From a checkpoint of a small self-supervised image encoder.
Data: trained on made-up road signs on poles, 245000 training examples, 6.3 epochs.
Rows from block 6 of a small self-supervised image encoder, named by matrix and row number. Rows with one number belong to one channel. Each number is 200 + 40 x the weight over its row's rms, rounded and kept within 0 to 999. All counts start at 0.
After each channel's rows are labels from the 100 images, of 14976, where the channel reaches its highest value: "top examples" is what is common among them; "lies over" is the class under the peak. Only what is clearly more common there than usual is listed. The data: made-up road signs on poles.
# convs1: 3x3 conv (model.blocks.6.convs.1.weight, 80x80x3x3, each kernel summed), inputs 0-79
# convs2: expand pointwise conv (model.blocks.6.convs.2.weight, 336x80x1x1, transposed), outputs 0-83

convs1.7,178,186,175,204,216,176,164,137,181,139,217,168,279,187,186,300,200,134,191,231,205,203,272,181,175,193,123,204,193,244,221,193,120,156,156,250,182,207,148,222,151,193,187,181,208,191,240,169,124,203,173,240,144,207,242,205,150,207,190,218,266,170,139,170,183,165,246,215,231,111,251,218,193,162,193,116,211,230,272,185
convs2.7,249,156,198,236,186,172,182,170,271,166,194,203,190,152,83,161,204,140,153,220,243,213,172,143,198,201,178,218,201,219,204,234,174,168,137,214,258,172,201,198,179,251,120,228,136,183,271,229,206,180,178,248,203,257,202,195,261,143,204,237,211,233,221,237,191,140,170,206,212,213,279,255,212,176,195,189,266,247,226,203,203,205,187,235
top examples: drop
lies over: symbol

convs1.38,180,247,207,143,163,235,186,213,167,230,237,229,214,206,245,155,153,180,192,187,198,237,204,192,188,201,164,233,249,181,178,165,158,236,212,216,232,193,151,232,180,186,231,154,191,144,208,196,285,215,216,144,147,290,260,179,212,242,141,200,222,146,295,255,246,118,161,227,231,208,216,265,243,255,170,153,261,123,256,224
convs2.38,218,215,212,210,216,163,199,165,239,188,195,203,121,270,178,234,169,109,190,209,208,192,151,160,241,260,191,265,215,232,269,108,150,239,156,261,155,174,295,174,173,208,196,211,208,197,240,244,143,271,130,197,228,290,204,184,215,238,219,245,272,153,256,154,234,203,228,184,204,160,288,204,136,116,150,234,218,185,153,238,275,182,188,230
top examples: black rim; white face
lies over: face; rim

convs1.73,200,227,243,203,193,112,193,212,128,185,169,210,220,229,210,258,153,208,245,251,121,163,189,181,192,210,130,246,184,142,215,236,260,138,214,275,198,272,203,212,173,178,239,220,237,267,166,185,210,234,199,200,294,250,244,158,165,206,224,154,222,209,191,155,206,209,140,212,245,186,243,230,221,236,182,189,156,273,289,225
convs2.73,243,262,208,160,170,169,250,180,172,200,193,166,139,172,223,182,192,115,171,168,216,291,176,226,302,253,186,233,179,179,201,158,203,220,132,276,94,161,160,123,157,172,194,197,186,149,257,182,178,247,216,242,156,281,194,240,226,187,238,215,234,102,173,179,205,161,248,159,241,145,174,168,187,176,244,250,198,256,224,238,144,252,178,193
top examples: drop; ring
lies over: symbol

convs1.53,205,162,104,210,242,201,307,181,219,247,192,208,226,281,260,220,194,210,241,223,166,211,195,177,220,162,237,199,166,152,221,208,221,167,166,188,212,183,235,192,209,257,188,191,145,206,176,216,185,238,240,271,164,204,249,247,162,199,142,195,263,129,265,149,162,206,223,186,121,257,237,246,192,219,150,221,143,296,199,224
convs2.53,147,223,234,250,162,213,224,210,249,148,265,270,154,140,161,196,233,187,172,253,254,173,235,246,207,151,168,161,186,140,234,215,211,204,214,248,150,180,209,289,225,194,169,219,188,137,206,137,246,233,212,175,223,221,180,210,242,241,264,214,238,125,232,153,137,200,193,154,187,200,220,209,162,140,167,172,199,302,224,212,179,214,185,151
top examples: hexagon sign; black rim
lies over: face

convs1.10,196,155,184,180,246,273,159,194,252,203,238,184,178,181,221,101,254,208,192,130,195,180,210,205,191,193,207,170,283,178,173,220,223,202,140,172,182,168,166,161,169,169,119,174,106,143,216,250,159,139,177,199,69,187,213,235,202,209,172,145,209,138,194,254,208,195,230,187,152,235,168,164,200,197,143,211,168,198,151,226
convs2.10,242,194,154,228,207,227,208,193,220,200,202,186,163,260,190,161,212,224,169,208,207,219,212,245,234,231,217,170,204,174,244,181,226,161,192,269,217,113,153,244,159,174,168,230,178,218,226,243,169,197,202,143,183,195,196,65,259,229,204,217,240,166,200,178,216,257,191,203,281,296,237,173,200,132,194,263,155,246,244,212,255,142,224,236
top examples: heart; black face
lies over: face

convs1.29,168,158,281,254,160,133,189,199,151,260,209,192,202,196,209,116,202,255,213,271,164,133,110,251,129,198,132,182,196,190,153,209,238,212,146,175,179,175,162,162,182,165,183,213,124,221,241,204,228,232,173,186,210,176,138,130,221,267,174,189,163,201,205,172,166,138,140,158,203,189,239,170,197,190,182,184,122,184,199,196
convs2.29,209,190,177,222,219,230,245,215,196,136,196,196,261,251,159,190,242,220,244,228,203,237,204,184,235,198,132,305,139,273,167,241,184,167,194,148,257,251,142,207,178,250,229,200,170,240,158,192,202,214,192,201,242,181,270,278,228,152,210,134,195,163,239,185,263,213,152,147,192,153,224,209,248,213,140,234,150,148,176,185,186,222,216,242
top examples: R
lies over: symbol

convs1.13,214,157,148,195,182,232,164,258,134,200,196,210,207,282,161,217,129,211,151,210,148,173,170,154,225,190,186,227,208,157,175,188,258,175,233,168,180,160,221,135,202,203,204,186,211,218,168,273,224,163,189,239,162,191,130,255,223,215,229,143,166,202,212,224,162,206,259,241,273,176,153,199,153,231,176,221,48,250,160,193
convs2.13,210,251,182,227,208,198,254,245,244,211,192,143,186,263,208,153,212,237,249,272,208,197,210,235,274,243,139,263,197,208,207,252,185,190,213,213,221,192,223,177,242,218,275,210,145,167,217,227,210,183,171,252,226,219,228,176,226,241,236,199,207,212,193,276,213,202,179,242,296,206,209,235,232,269,255,229,186,177,176,179,122,196,209,194
top examples: circle sign; black rim
lies over: rim

convs1.69,103,221,244,208,210,128,160,143,108,166,213,175,225,132,249,202,184,195,219,192,139,202,153,189,153,223,156,202,178,203,187,220,188,187,146,241,132,259,163,200,221,182,183,208,215,248,135,128,172,196,150,177,188,236,206,174,245,199,208,141,219,153,120,170,226,181,113,149,184,194,211,165,147,125,158,223,233,210,236,222
convs2.69,218,165,222,178,202,234,158,163,332,199,174,167,192,280,189,244,243,215,183,133,247,251,191,176,163,185,255,216,253,260,157,312,150,194,236,220,252,166,260,236,169,149,183,189,203,252,178,162,233,164,172,138,205,259,283,249,136,250,200,258,255,280,212,238,210,235,237,180,183,208,226,194,144,200,188,192,199,206,196,154,182,147,143,216
top examples: 20
lies over: face

convs1.22,205,247,289,231,180,209,178,157,192,150,248,227,222,219,222,152,185,197,229,195,286,182,113,223,164,258,94,169,194,186,113,195,242,239,204,196,217,171,203,186,219,201,198,216,253,149,227,245,191,244,216,269,245,194,152,205,197,165,214,230,224,320,189,214,190,222,201,232,231,203,184,189,279,266,217,203,203,143,255,173
convs2.22,231,248,174,242,172,180,259,263,240,208,221,154,223,249,207,169,202,173,254,220,159,193,182,151,167,188,156,188,150,163,240,158,154,214,152,179,180,263,147,181,178,234,209,211,230,179,173,198,210,179,181,212,246,173,246,158,220,240,190,120,215,187,207,198,142,171,170,163,220,202,244,180,212,164,210,250,256,218,284,151,186,238,193,162
top examples: circle sign; black rim
lies over: face

convs1.18,259,121,173,165,193,161,195,199,176,150,184,202,176,224,144,246,257,197,280,188,198,161,169,173,232,202,180,189,156,204,149,102,196,230,209,235,252,134,173,188,137,200,252,192,171,147,228,233,145,291,226,282,181,137,129,243,205,181,171,196,247,177,187,148,185,235,218,202,126,186,171,184,150,160,213,226,150,172,186,203
convs2.18,236,146,202,278,264,138,235,239,198,131,124,238,227,190,222,238,244,262,214,213,253,137,191,198,195,121,133,187,196,243,167,137,246,242,159,209,196,138,162,137,147,229,215,233,169,215,209,204,230,187,132,233,174,170,210,269,214,213,250,176,192,195,176,223,203,212,174,222,215,199,323,206,140,198,200,148,271,224,174,189,206,189,155,191
top examples: white rim; square sign
lies over: face

convs1.77,246,170,187,182,205,218,203,213,276,266,229,263,252,273,204,176,240,242,220,237,234,206,202,170,256,202,246,222,246,209,213,175,195,177,195,211,250,217,149,177,188,202,204,171,147,189,197,279,187,195,281,248,130,165,198,156,144,233,175,288,186,186,208,248,188,200,158,298,255,183,213,183,194,191,278,107,199,139,212,232
convs2.77,163,218,292,158,203,149,181,156,255,187,227,187,237,257,163,228,229,218,158,223,198,189,160,213,140,240,219,207,196,213,160,180,191,187,242,188,190,202,202,109,183,200,244,269,206,209,207,229,228,232,166,224,218,202,271,211,173,121,186,230,186,251,200,236,234,217,159,174,184,190,169,181,160,146,190,220,316,219,138,156,328,176,286,244
top examples: square sign
lies over: face

convs1.24,202,134,187,157,139,125,157,243,289,163,225,213,223,185,137,221,261,125,233,215,179,176,173,174,236,195,134,204,155,244,196,194,211,180,247,226,168,200,170,151,174,203,245,241,202,203,203,246,128,223,215,203,214,224,139,207,183,120,170,265,197,229,163,104,221,181,195,261,205,176,173,244,160,173,206,283,146,245,227,193
convs2.24,176,196,227,205,271,261,175,267,113,282,202,167,191,132,253,216,220,156,219,146,191,150,139,177,207,221,196,174,170,254,173,257,177,194,228,204,167,187,147,161,123,175,204,140,180,246,241,169,248,296,274,100,249,223,182,205,197,204,142,162,175,209,242,194,154,174,167,199,162,143,240,187,249,196,284,151,252,160,154,193,193,192,169,160
top examples: drop; ring
lies over: symbol; face

convs1.11,236,113,166,203,65,229,232,288,226,177,230,193,190,160,190,192,257,219,229,170,166,218,177,193,221,125,215,254,274,179,207,251,282,219,214,247,181,206,195,212,192,213,203,222,138,202,201,146,200,231,153,121,197,250,233,234,243,235,231,156,184,181,164,209,164,224,279,217,196,211,261,198,225,134,232,188,172,181,209,238
convs2.11,255,260,166,196,123,253,176,196,167,173,190,212,291,155,179,187,206,234,354,202,266,211,117,170,191,155,189,201,133,258,150,238,163,196,186,222,205,202,125,195,178,180,163,179,154,107,178,228,214,134,195,207,167,228,153,243,254,148,191,171,190,222,122,183,222,99,133,225,206,224,170,183,126,128,191,253,233,227,214,178,198,173,128,197
top examples: ring
lies over: face

convs1.39,234,160,193,220,222,228,138,182,158,156,150,169,173,234,243,192,226,158,208,218,150,118,156,202,196,198,145,213,147,171,160,171,182,210,82,165,190,120,198,116,182,239,207,172,208,186,221,259,267,207,191,261,256,175,184,234,250,212,187,260,226,191,265,139,182,221,217,152,229,278,155,196,224,208,165,207,141,168,183,165
convs2.39,146,190,260,242,136,129,222,168,244,232,128,165,170,208,236,185,159,94,217,206,250,146,195,249,201,152,250,235,199,253,136,156,201,208,181,249,172,211,236,221,148,247,281,171,220,208,251,244,198,270,169,244,194,110,251,208,207,201,180,206,220,225,262,197,248,213,204,245,167,198,189,197,136,191,245,145,264,243,189,214,182,184,184,159
top examples: circle sign
lies over: face

convs1.32,162,149,188,230,148,198,180,190,195,214,173,176,203,176,164,242,215,231,179,261,214,210,195,172,223,145,264,256,204,156,146,146,257,156,143,203,193,212,206,203,252,251,203,116,145,251,146,238,174,222,175,182,225,162,215,232,338,211,204,229,243,169,195,166,91,189,161,187,160,260,201,275,193,216,171,191,165,208,214,154
convs2.32,191,143,149,158,261,256,211,196,138,163,162,154,222,241,237,201,200,157,204,192,242,208,286,258,187,222,234,162,160,268,130,209,190,173,164,210,239,261,285,176,190,229,178,253,160,169,141,184,244,216,270,224,187,153,222,243,229,256,199,213,257,185,144,140,222,242,165,228,191,209,178,152,169,294,165,135,218,230,118,220,244,292,197,178
top examples: crescent
lies over: face; symbol

convs1.30,186,170,193,178,140,239,172,224,250,173,305,194,251,209,252,186,291,143,216,130,207,234,191,257,168,226,151,251,232,288,158,234,204,172,234,221,173,150,138,189,171,165,173,185,170,179,215,203,215,176,158,200,168,209,208,202,169,230,142,183,102,181,186,197,266,147,208,207,220,193,283,208,260,181,167,204,179,131,174,231
convs2.30,198,217,235,193,325,198,235,162,252,214,188,168,189,206,137,256,174,161,260,216,177,145,205,207,172,206,160,197,198,189,229,154,118,278,148,298,153,237,217,203,139,125,208,213,162,135,203,271,191,227,241,214,221,155,223,217,226,178,202,176,185,167,254,256,224,130,215,218,247,206,184,174,305,228,251,242,167,305,201,146,161,230,153,204
top examples: drop
lies over: face

convs1.1,158,220,290,235,188,250,214,171,177,148,283,183,158,181,173,137,165,204,199,131,256,162,290,245,169,311,205,169,155,161,174,229,194,224,194,222,188,153,173,164,208,170,140,193,184,209,222,225,195,220,161,184,163,249,175,257,187,167,176,125,190,209,212,224,225,193,124,183,183,175,164,136,273,226,142,222,199,159,216,234
convs2.1,183,188,139,244,196,200,185,187,189,157,253,111,224,230,238,189,185,246,211,285,142,213,203,199,157,113,246,172,245,236,214,245,257,226,194,175,280,208,265,253,174,187,223,199,268,161,141,178,223,182,153,231,231,162,160,235,163,258,203,208,189,220,201,216,187,206,215,254,243,221,252,210,177,179,169,158,164,165,209,182,192,279,240,255
top examples: heart
lies over: face; symbol

convs1.43,163,206,231,178,265,271,190,214,219,208,183,188,294,174,195,153,231,125,182,181,124,203,256,224,292,138,194,180,264,223,230,235,213,246,176,162,189,153,284,203,236,165,156,204,234,175,215,218,203,153,211,217,222,219,230,221,215,161,188,266,198,177,214,165,165,194,262,228,265,189,197,187,324,233,163,254,185,225,207,166
convs2.43,266,265,286,186,236,137,119,240,220,176,231,230,171,167,167,220,242,165,154,244,219,200,142,168,222,193,189,236,207,196,189,130,206,179,235,252,206,165,187,158,192,209,195,193,170,169,212,181,202,235,153,230,182,202,226,252,195,204,230,177,230,185,147,233,221,151,269,185,244,302,158,343,178,232,186,227,226,216,172,197,168,240,149,277
top examples: pentagon sign; purple face; white rim
lies over: face

convs1.28,228,212,255,186,170,205,228,221,128,233,224,246,223,270,203,216,169,173,237,215,215,109,214,174,206,257,164,228,120,138,239,291,190,252,243,236,194,222,258,212,256,214,151,172,160,175,144,219,214,189,195,210,180,198,199,231,169,221,206,225,261,256,241,117,139,216,245,224,210,202,196,178,275,280,196,175,138,235,249,206
convs2.28,197,258,194,237,254,175,189,265,188,128,218,223,179,237,155,125,295,229,179,198,199,169,147,166,139,211,164,182,199,254,101,162,198,212,170,238,179,199,224,197,183,154,241,212,97,135,219,250,168,239,209,192,206,234,144,242,267,237,210,252,185,193,295,188,238,188,311,229,128,242,167,187,241,189,184,181,219,195,213,305,191,206,198,171
top examples: circle sign; black rim; white face
lies over: face

convs1.58,187,243,190,120,171,174,250,164,224,198,207,141,167,182,164,170,139,278,141,167,301,229,170,251,222,161,220,168,185,192,156,178,232,180,228,207,190,210,165,130,192,187,258,190,125,154,191,221,208,279,149,137,206,167,228,161,229,162,239,122,162,210,209,214,228,224,141,245,201,274,163,193,190,206,168,132,183,183,155,174
convs2.58,173,189,198,176,197,222,190,185,222,195,136,215,227,210,219,245,274,280,204,225,199,237,213,158,191,254,221,214,211,180,230,188,224,276,197,181,193,178,187,195,189,155,210,284,134,119,188,206,169,202,223,235,205,126,150,181,155,188,268,218,268,210,229,229,187,195,246,230,120,159,218,214,274,228,201,262,159,202,219,193,184,205,238,187
top examples: crescent; orange face
lies over: face; symbol

convs1.20,224,236,213,141,165,195,179,197,164,214,143,121,185,237,169,246,194,189,190,236,164,242,135,189,202,166,144,165,217,135,152,192,164,175,252,282,216,279,174,184,177,193,220,126,172,157,181,219,227,214,220,193,187,141,237,170,188,217,147,181,219,150,284,166,317,171,169,224,200,248,238,220,190,221,257,157,134,219,233,239
convs2.20,146,199,211,166,196,212,227,175,192,168,228,270,211,144,265,226,200,153,198,146,270,196,192,208,282,282,191,204,166,206,253,208,130,267,146,229,175,164,116,243,229,210,253,199,266,276,196,134,210,218,169,221,178,214,238,167,135,203,299,176,272,172,257,187,145,135,205,311,155,198,260,192,160,180,161,203,168,271,201,179,225,142,243,218
top examples: R
lies over: face

convs1.35,203,276,309,252,209,233,184,163,188,141,215,221,204,198,161,230,236,174,178,151,219,185,228,199,231,243,187,152,147,190,161,181,211,177,226,199,209,189,166,239,148,167,273,232,236,175,221,226,212,274,233,227,153,175,172,232,151,159,244,228,175,313,169,189,256,249,208,191,216,124,121,137,249,220,226,201,218,139,188,162
convs2.35,196,218,242,277,147,217,203,246,265,164,311,273,204,181,226,161,224,216,251,209,211,199,172,204,179,191,212,130,186,185,124,154,155,214,189,227,223,139,180,219,226,139,122,175,195,282,156,194,197,218,155,250,267,197,151,263,178,232,189,206,167,212,226,199,170,251,171,208,156,213,212,132,172,193,195,239,243,180,181,206,171,212,202,210
top examples: white rim; triangle sign
lies over: face

convs1.19,207,203,154,157,227,219,223,233,229,215,201,229,197,192,170,180,159,202,115,129,162,246,195,189,227,206,180,210,236,210,148,132,174,149,209,191,236,216,203,141,221,89,157,130,174,115,162,232,177,175,206,239,133,176,162,252,140,176,128,198,228,157,235,179,217,197,209,298,196,232,180,160,240,205,221,183,244,177,163,286
convs2.19,168,188,218,182,164,235,161,184,258,196,172,195,221,289,249,186,163,164,227,174,155,178,224,145,174,197,285,187,240,231,201,169,182,269,287,295,183,175,191,215,176,228,274,190,240,203,201,208,256,227,166,267,193,267,187,210,229,123,209,254,244,119,208,295,144,155,158,157,206,217,200,201,182,185,151,153,224,171,183,173,260,183,149,152
top examples: bar; arrow right; pink face
lies over: face

convs1.70,180,232,275,237,334,222,198,159,194,188,174,193,283,191,234,174,212,154,161,164,181,221,268,202,255,192,209,187,206,235,229,118,140,237,238,226,164,295,194,221,186,224,172,178,233,220,221,215,140,188,217,233,187,208,168,124,193,173,212,249,233,229,146,152,164,241,146,179,269,136,192,230,156,176,209,172,174,198,223,158
convs2.70,211,223,246,179,211,157,200,277,246,229,256,240,151,191,230,202,185,156,191,243,188,283,204,224,237,145,191,147,260,164,181,193,232,197,176,220,177,141,200,176,215,133,201,212,250,260,195,159,175,242,221,192,186,214,169,232,240,221,218,180,192,187,181,168,145,239,177,237,249,258,177,188,260,101,234,217,235,211,189,157,187,179,162,239
top examples: grey face
lies over: face

convs1.3,177,173,237,215,239,183,263,211,234,217,228,190,181,164,139,189,158,157,174,238,172,221,253,200,253,176,218,207,225,197,262,117,239,123,237,240,179,229,142,148,169,127,278,251,189,287,218,231,187,187,220,191,182,292,197,137,199,106,229,161,214,193,195,243,230,201,169,218,283,147,218,244,195,232,196,183,228,227,221,173
convs2.3,164,159,125,255,161,228,214,156,161,159,254,137,208,227,218,214,257,204,232,171,196,212,237,167,176,117,170,164,161,181,210,126,146,167,160,241,144,201,192,231,210,148,181,295,204,188,129,225,215,198,192,257,188,218,145,158,161,104,191,113,181,147,205,221,193,235,166,176,199,153,202,191,262,203,149,181,184,213,207,160,138,195,220,171
top examples: drop; pink face; white face
lies over: face

convs1.79,186,178,197,205,156,232,182,241,119,198,211,184,183,202,151,223,191,261,293,216,182,214,136,222,166,220,162,176,223,223,141,182,193,244,157,152,222,131,239,135,198,140,187,282,294,212,183,234,243,241,107,219,207,147,161,167,243,190,223,209,213,202,235,182,197,188,92,179,188,140,191,156,218,217,167,208,179,132,228,209
convs2.79,191,207,155,188,232,154,155,202,180,230,191,177,164,173,260,133,230,180,201,149,290,164,177,210,220,230,176,188,210,97,116,198,161,231,150,161,175,211,229,173,161,202,191,188,203,196,232,128,219,150,220,199,214,233,154,220,74,203,140,228,109,171,258,236,248,217,181,179,136,172,183,227,143,164,183,138,133,161,188,188,226,305,163,191
top examples: grey face
lies over: face

convs1.33,213,156,170,239,281,173,171,234,78,174,262,239,217,138,200,279,199,165,197,222,255,221,208,241,193,259,234,237,246,240,278,169,191,178,241,236,253,225,226,222,257,187,141,202,155,127,227,194,175,182,83,157,234,187,188,200,242,223,249,207,203,188,214,225,192,194,126,206,215,224,226,237,219,174,192,212,211,158,182,224
convs2.33,187,214,199,220,277,211,191,167,211,210,168,220,223,141,265,217,202,206,211,221,187,189,179,183,208,185,123,131,199,240,188,204,190,181,159,228,200,203,200,94,202,155,188,231,204,204,244,128,152,249,189,179,135,241,214,140,243,159,203,227,196,272,205,176,181,155,246,182,135,167,205,215,213,164,200,215,274,199,163,204,292,249,179,169
top examples: ring; white face
lies over: face

convs1.5,218,117,138,241,208,158,274,219,241,202,193,158,192,240,197,251,201,233,181,200,224,255,247,164,211,153,305,193,248,187,248,189,292,222,223,210,255,213,225,116,185,276,222,201,146,276,192,176,181,197,168,151,258,206,212,187,222,198,182,238,191,159,209,201,171,231,111,223,167,259,239,238,210,196,144,160,170,218,161,201
convs2.5,168,201,195,227,224,164,210,179,183,119,191,202,245,190,285,132,286,232,249,144,178,255,200,235,218,111,167,214,181,239,172,214,211,171,204,157,187,185,195,229,218,176,177,238,228,165,173,227,225,216,166,198,241,189,249,231,218,134,175,158,219,163,254,245,223,268,233,177,165,149,172,298,148,166,208,176,218,192,326,175,212,169,151,258
top examples: ring
lies over: symbol; rim

convs1.64,185,197,263,223,186,183,181,242,172,162,269,200,233,147,241,144,229,122,164,172,184,223,97,267,164,155,165,196,241,215,151,210,250,204,206,188,178,167,252,130,236,155,135,225,246,196,206,175,139,208,129,225,232,165,209,200,238,193,247,188,214,291,141,145,197,194,189,157,196,280,192,165,211,219,173,269,234,179,200,178
convs2.64,259,96,283,233,262,140,176,200,213,219,262,243,219,188,207,280,196,170,201,179,207,166,183,219,205,217,223,142,164,199,185,118,211,215,153,252,206,141,150,205,212,211,200,197,142,255,148,213,142,206,263,292,203,188,213,181,179,197,205,217,213,252,189,199,168,178,203,216,244,88,195,187,232,211,171,188,148,164,198,157,248,152,194,206
top examples: white rim
lies over: rim

convs1.65,226,178,231,262,201,150,180,145,200,187,262,244,188,195,191,221,264,269,239,212,194,136,142,146,216,263,159,166,207,157,211,249,238,222,233,208,238,194,228,127,200,186,211,200,182,157,200,222,87,273,217,261,98,140,149,188,151,165,179,219,183,247,174,172,225,234,171,228,219,196,199,172,225,229,130,210,213,134,212,171
convs2.65,193,210,214,164,183,166,254,226,149,161,240,172,176,260,172,129,218,202,246,270,126,179,228,199,205,207,129,187,133,195,175,226,176,181,224,112,159,198,236,244,154,176,153,153,224,140,182,176,285,179,253,208,301,149,266,185,199,155,219,196,194,200,233,175,209,253,186,264,194,233,240,209,222,183,174,250,221,149,212,173,173,276,252,170
top examples: hexagon sign; black rim; heart
lies over: face

convs1.52,185,256,190,142,204,208,152,210,199,166,202,220,228,206,205,213,144,146,188,232,105,155,176,162,132,261,133,231,186,194,208,235,132,160,195,268,236,273,200,196,155,165,126,168,162,231,187,239,180,131,213,263,231,249,192,135,163,200,184,216,237,214,231,102,200,157,241,220,184,164,173,234,229,241,183,195,161,207,274,172
convs2.52,181,161,234,205,286,189,234,158,246,197,183,240,245,148,233,257,190,268,191,240,287,194,257,284,247,254,175,161,261,192,227,243,258,221,197,182,179,163,160,151,206,177,144,218,220,255,262,181,267,264,192,242,212,188,218,153,261,151,207,227,246,181,223,175,183,223,178,220,94,161,254,174,221,247,162,227,185,142,163,215,166,168,164,207
top examples: bar; red face
lies over: face

convs1.46,199,130,104,221,229,246,266,291,246,298,150,197,198,188,217,192,166,125,191,204,163,287,179,225,230,142,277,229,193,259,244,153,187,222,163,170,192,203,159,183,245,196,153,182,158,245,212,195,253,141,185,176,187,167,210,204,199,212,199,187,215,154,200,169,161,159,180,178,210,215,237,249,125,150,196,150,186,170,163,229
convs2.46,201,156,181,349,169,187,221,252,220,211,221,172,169,247,232,189,206,183,214,238,196,125,102,232,171,217,219,222,215,162,233,242,162,222,156,218,159,163,212,257,261,149,255,193,163,142,134,164,196,171,111,255,203,258,207,142,231,207,273,226,248,108,253,213,226,245,178,174,214,248,259,151,184,191,188,214,235,189,223,189,148,201,195,183
top examples: black rim
lies over: rim

convs1.60,218,243,175,150,248,145,232,146,178,186,190,267,213,187,172,328,223,260,249,227,191,179,185,184,235,258,220,231,126,194,247,182,125,244,183,198,191,265,157,160,234,192,178,208,159,192,220,251,180,145,166,258,167,200,194,157,112,179,261,175,213,168,170,191,204,258,136,222,217,166,135,222,148,208,231,224,241,183,205,183
convs2.60,239,183,218,197,199,209,249,143,221,185,224,233,149,195,204,235,196,173,205,200,243,223,215,124,257,141,165,144,187,218,197,241,118,271,250,243,166,136,200,167,223,134,218,190,195,215,245,201,182,222,234,244,198,265,212,189,154,182,197,220,298,211,204,260,205,202,188,238,214,169,198,209,199,176,160,214,245,140,177,134,161,173,214,178
top examples: hexagon sign; white face; drop
lies over: face

convs1.25,203,149,311,236,142,204,249,230,172,262,250,183,197,288,247,189,115,175,156,211,274,194,233,249,196,203,176,196,141,200,188,210,280,232,234,195,188,142,272,255,275,247,178,205,211,268,241,187,257,240,252,202,211,168,211,189,200,221,182,159,204,213,259,201,233,191,208,231,203,234,153,211,247,234,180,211,158,164,179,229
convs2.25,193,198,271,220,194,155,166,151,248,210,168,183,179,170,235,204,171,230,175,218,225,174,158,250,176,160,196,192,219,269,206,183,215,199,234,174,169,213,191,217,207,116,220,244,230,160,218,167,150,169,167,249,172,140,222,159,324,243,259,264,250,137,155,184,236,236,209,225,205,181,201,207,200,246,173,255,148,202,225,289,195,182,172,255
top examples: ring
lies over: symbol